config.yaml
spec_augment: false
norm: "batchnorm"
beta2: 0.99
lr: 0.0025
beta1: 0.9
grad_clip: 3.0
lr_schedule: "cosine"
final_lr_fraction: 0.1
Rows from block 9 of a small multi-label audio tagger, named by matrix and row number. Each number is 128 + 32 x the weight over its row's rms, rounded and kept within 0 to 255. All counts start at 0. Numbers have three digits each.
After each channel's rows are labels from the 100 clips, of 14976, where the channel reaches its highest value: "peak on" is the class under the peak; "responds to" is what is common among them. Only what is clearly more common there than usual is listed. The data: melodies that start on their tonic, played by one synthesised instrument. In brackets: how many of the 100.
# conv: pointwise conv (model.blocks.9.conv.weight, 384x384x1), inputs 256-383

conv.277:169182150126217094106177160118093131181152092114174116083092103087103133094107068155117129097072143089200117125095106101149116170129136109205085144145115170125138117149127158128145136121128144165116146100181104114144107104117131124177123107108185083052166118070167147167115078137126180102108165167213138166134106180164136109112094199124118081180115125138123127108121066117127170118146
peak on: A4 (30)
responds to: the note A (97); pace: fast (71); organ-like (31)

conv.270:103113095126161053230096128114134158140123106120118116114122135136119138106147104083154132152106118107141111136159099126087112110084066099057152133117156137167138150147137090098122096136115060155116084133151114184184141144143121124138161126128129122170112108133046106120128133137093103141168136157141173135138140153114169074128061127162128116163146133101138112120135174151178119100129
peak on: G4 (45)
responds to: the note G (100); staccato (55); tonic: G (40); plucked string-like (39)

conv.135:115151067090111163131121174091125154170098067138177064093128127104081125170063146110091100074138112136114129118104121099153138132103132098108110150137155086102123084133150132139085155137120117118124098094085183142094168130144129108108179108096157094141150085102122180159107138124064217096084098114078172162094171098145142190151087112138054172075160131113123159127110064150111048147120
peak on: F#4 (32)
responds to: the note G# (95); the note F# (81); tonic: G# (25)

conv.10:120134172162105109138151188073164148177168151145065085140159152093140187145158113123121102158071115211132131104148214100092130117094137133117099195118095108135138176115163064179143108143175150131127139118129111153077194110130139166132134138076083117177144099158074128150181126121169145108151118139147155115119166145111124170148151096148149099152124094078162137165054079118111144133123
peak on: D#5 (31)
responds to: the note D# (84); muffled (low-pass) (36); tonic: D# (26)

conv.213:127077104156106082124139173150148127080185113082105116144127152091147149148155128139208123120116149159101046130133084127133134151139156120066096145205139093126146132053106167152140162130228117154106145095111144088138070112131080154157160166163131115090101157133108157096113112146073132115127126174099136120129155162141161141083160158110126103079085147140169124175180144170138162091107
peak on: no note (100)
responds to: rumble (51); mains hum (49)

conv.326:168124108108089135092090156076120144149155105107129132191143110165183085191136109113145054123211130149133125124103093124130159135140110171154106131133119099216099181118107129118114162118131145171147085148110151174169148107130083125121125122177082081061127123148137151109176126077101125104119126078090196124174215085151101090136086141117085143092065149163128065120098156137144152120154
peak on: F#4 (36)
responds to: the note F# (85); tonic: F# (53); rumble (29)

conv.12:134147123092140147119131124163134076165075106067146091170132164108093175082174195114147033116131099139141188099084148192141115138081132067155045119128110098079191163149135171092085147088118113142106111109137161158101146095113075093126130116075061113152077085148096114195068177121138139161081076093161101148106139162154133122159118170156109163150147146131143109175162140125152151147146
peak on: F5 (32); F4 (30)
responds to: the note F (100); tonic: F (47)

conv.323:111091121120114149104098130085080124096145112138148112053125132104152146131156130161176090139105109172149102086153154092136150132174107103134202137114141135040170095108143105127151134143136181157106166062103127138079110217112132119172136094082084087119116110116140101112143064109116182117101183131189113115110098114217101126129118171138131131098132100137097100163123090196145085135139
peak on: A4 (31)
responds to: the note A (73)

conv.51:135155121135103146166096102169107072133100132074094126186174138124185095111112077150120139113106130091069123097092198142149093128134143182138149106072093139077049190118134173097120152128123105073095156119119118151181228135087158133098114166082124083056158118102204120151081110108124099113131109095086135083148102124071131114100160112071106121080122109120096074068193131128174141124096
peak on: G#4 (27)
responds to: the note G# (97)

conv.230:178108113082130151141116144135118117086153128085082110106124133146187097120091177112130090151103123112157131193110144164089133118102141138210161143209137181137179078086115132123085125113126139133225141159139121150136162120124168108157159107117163121212149113162143117097088091125064078132146096126113091173141095155155097131116077119099085168124097143076157131148122127117154126132090
peak on: A#4 (31)
responds to: the note A# (99); square lead (30)

conv.35:084084081117116090103124145093185093093140131139171103166148121168158199110125108128137173112129126140098114142088145153121141166151126109173120155129140116116104162141098120155195111140152112118158133142171083117126120089170140088106128094124157146126117153125057137093106160189142158208111113160146106100156129080065163113170143135183153167160152150094048191078153133071139114110101
peak on: G#4 (28)
responds to: tonic: G# (50); saxophone-like (43); plucked string-like (26)

conv.191:157100108096185092174092101083097133138117130087167145165109095115152124177118136114127168123135108105078135141077182171122097159139113123180168145167141084125115177141133067143136142140177106127072124167101112116164099101174205105151122099095120147195133120119134170107141146118122076130115163086142129071083146142096145140093101085155170082148103149132149138154111155192111114085117
peak on: no note (89)
responds to: staccato (72)

conv.245:163093162189165090110148097106155131174156154147145198152120137158068147102040135110105063133148113077179151122140112079091080128114090134188122133149050137150115115182159159129179096120093134103105099148119122141199045097163062071091160151160087138105158095085120145148142156129145215132174131124125098108105126145112136068129092197151138094114090153114138119141105054104134099220117
peak on: A4 (32)
responds to: the note A (100); pace: fast (65)

conv.325:173123113132178107158156232129094144126110151135162142123092138098133138085116127101143030137101169116120145136121151139072141145143091125108176161145133148113065082120132146113141104101140095149083096156140124072102106150126165150133144122110080041095099053128128172136153065124089099162161159168107097108136144133144138099133087151137158191119098104100083139106188108118100104108081
peak on: F5 (30)
responds to: the note F (78); thin (high-pass) (30)

conv.232:148123110088169148186087154145148152126090114078127139115179084141117115153150110152091130132152065129184148163136176158080169204088098131141146128121112071106099078085144166142160150120140094115124112115146169176183132115095075118140127126149108140149103130132156199088148140112140172134129099107096180041099048149096091057147121145131111088096179108118131139155163103134124097149141
peak on: G#4 (42); G#3 (34)
responds to: the note G# (86); the note B (85); tonic: B (27)

conv.83:096125072106147190120131158112103051106157178132162109067104130132163157103090118168153156133146129112088119165202155108149156144094165157140166150176127100082143170120146095166154129123152166055136064162082110108099135058176122117176127087134138146124089170092137112051102160082085157134074132125167090188107108123085104161119156161165118104143078129141079130151085053111171078082088
peak on: D4 (49)
responds to: the note D (78); staccato (56); saxophone-like (51); tonic: D (26)

conv.292:131104212154103158209120089114079128117137136142082106178144140096154136084140052170089084125107121156152115165104167116162122167119134080114155137080154119133125174079118064095154157172099118148170114132124061191163097088158124118119088157105112058101161100116104106159128123091079096120185061163128141145150126125124139125186179101137139103156123157108115170100092177146106137138149
peak on: no note (89)
responds to: the note C# (81); quiet level (61)

conv.100:136083105143177167094088150128064157114209136140100111161187137140077084133149151101137167148130082157131125157130084130085112133150134141112116106111082143130141095122172098101171113098120181083159118155145113161137104139140166125104072172151100070112166100170171138114070144093152101185144109140172099151112123077130143136143071080116165123101150071134118090139157133178096081088142
peak on: A#4 (54)
responds to: the note A# (97); staccato (59); muffled (low-pass) (35)

conv.382:139061141146125155197139131132103108109126063137097065083160124165151207160159102166108107134127153169185131193163149126127101084118115135158206095093126121103158183139094097151128142144147119188101134171129186197120093168169143089167106121137128107099100105134119108129065133133123072040119087067162118173100140209149131154161166115188123086147170101114130110084122144068122095172099
peak on: D4 (26)
responds to: thin (high-pass) (72); saxophone-like (34); tonic: D (29)

conv.363:077092109134128087146098124121101152104129121143114151108078178135182136158114144140129117141122140186155129095115137122191141153117151164156091099106090165114091158146148183027085151125154192170116106115123089091070166125173100179133100096145095144128136145144206113116145133153083153160118143096072113111161123184131099127115194133152051057072125130144136095136113188135151148086115
peak on: F#4 (42)
responds to: the note A (100); the note F# (94); pace: fast (60); tonic: A (26)

conv.77:112136130152178147142129155111150135195123166179122146167077150115144101149076100118152109068117137141135096123068094107143128111172072155173116082086081140118073077158070138176096174074143114180061094171118110090130112112115067080094079086147097067089165153132159084097075114141130136097120164132150133118089148099072105162051131150161159121163069127158154047202126079147136112117152
peak on: A4 (42); A3 (25)
responds to: the note A (97); tonic: A (46); marimba-like (33)

conv.59:084081146083152125136151124159159154153139130142181144113170124110153133092117099108170171155158142089169136133143170130140093086137172127078096123189138164073110069148170137080118133165115193172094088108106117112118086172136186183143107134089106091134081100145105113138079135141173076128111122121093064101117089127111126107113111139144166136143119119117103124137129138130139138139169
peak on: no note (62)
responds to: the note C (84); tonic: C (46)

conv.255:153094122081106095099127115140150106084157126115128128094138117108138125148120211118105141085141182141156063126120207111141049118112099070135065151150162093177120068104122109086150142126124105104218132172116198139047119107149119087096129108061121139162129064117182137153111075139111085116100114165146077221127158122117068118148088076162094112117092143161089113126111132142180118066129
peak on: A#4 (38); A#5 (34)
responds to: the note A# (100); the note G# (65)

conv.36:124160131120075100185134159082164125084165110081080180123156142122136125139077136149137135120152124088125142128155131152103098123096177176164152087164089091106139136193171111130171089153067132054146121169114118134168113109133125131130069138132107136098114126107110223130137067128124100175096075174144178159143094105082147151080098125038154091098064139130139155132112147078119091122107
peak on: no note (83)
responds to: the note E (76)

conv.15:140165125079139191107125143131105162109178083137087129171199133144111204076148255112120081097099154134116176112118121184163134117132120092125118109149139129102150115151119119049138120136153149161095117101155163109171119187120166146085149127080155141179122061120188149148102150150186155144099180168165116149107143115104138163217115197160143118101142136101153117143137147114191149118084
peak on: F5 (31)
responds to: the note F (100); tonic: F (35)

conv.152:114165145130166130072123118060172113190086113174076127056124123133091165113133110157094185041115142155024097133130126132167183087161177134154136104141157173153112113128161084111183087104109106124149127144140131107147164141065085137134147059082112083068123177108111143119133102076178138138117111100189134156127179166184100129131136104098161077120101116140221141149133149109228148174134
peak on: no note (70)
responds to: clipping (35)

conv.377:132127183118164081157159076092147139172139115169108161122136122112090117143130080137162146153108075187128135112139141169123122137103043077053119144145135163129174143102095143123078090101102160112124039147117108060082172139104157124185071141189095115127122135127092112090129124161164094084167123138095139090161137223162151058107151131124130155149157093106097123137093133160141137081126
peak on: G4 (37); G5 (29)
responds to: the note G (100); tonic: G (68); the note D (65); thin (high-pass) (35)

conv.145:136108096119115088130091201094119216070136131123129126156088138130166144129145123143119115167107147194144162098159150113159090117165122132159113173109143086081118107145108103112175113188125137115114156124107104124103077154056152145101144154146155137120119071196118106125080111136095110140155112159084141138207094135166139093108128148128099119161123118101124114130169174172094061114188
peak on: F#4 (40); F#5 (37)
responds to: the note F# (100); the note C# (67); staccato (54); tonic: F# (46)

conv.142:160069175086106101180096149102118116104157147104145147142139151120136107154161134145122182071139139176086035156096134081062151135154114086131147143097112143161098120148104097032120130123121151124188132122135169120055099126109177108133135139042174105150165068187189170165127130157075135094099119164153160110127171103098182061086111136145137103162104141083139129104149113146142134162229
peak on: G#4 (27)
responds to: the note G# (82); the note A# (76); pace: fast (60); muffled (low-pass) (30)

conv.300:100143118097106123122123140144134144051214159092125079102130176112203147078166149139128135148204099171103109144141102124095117114106118068148145178114086064154101084098097126118055080078111174130234084109128120109147148122062140154103140093120167110161102122158127141113142185166123042151116121097209195171096114078121085101138082104116131125115136121112144138132119171140143137143133
peak on: A#4 (46)
responds to: the note A# (100); tonic: A# (27)

conv.269:144134044138142098099122135094127125210139098122125124138096143140094162140136163145112147131094152101111103102120139151102155148154111126119132130090101140131034133115107167095145156121128146123126173147142125127158109129093076145134143162013168103129151058119147124152190173106172069163135171127139167106147081147165093165144143108138079099136102137148111143140169116040114080147131
peak on: G#4 (48)
responds to: the note A# (96); the note G# (89); tonic: A# (35)

conv.355:162135121091156191132114092147097106135151118160078107155210047152149107047133102122106122144174123101166118137136186133181125148142115139125126108126071104120099111181101148158106088153165094162135185050072153104136176086115093105068110101100186134218101118126120137114125072153091091130152162137092122161136111134144100204101119140126151102138168089091157174097112136148178117098197
peak on: D#5 (36)
responds to: the note D# (92); staccato (57); tonic: G# (25)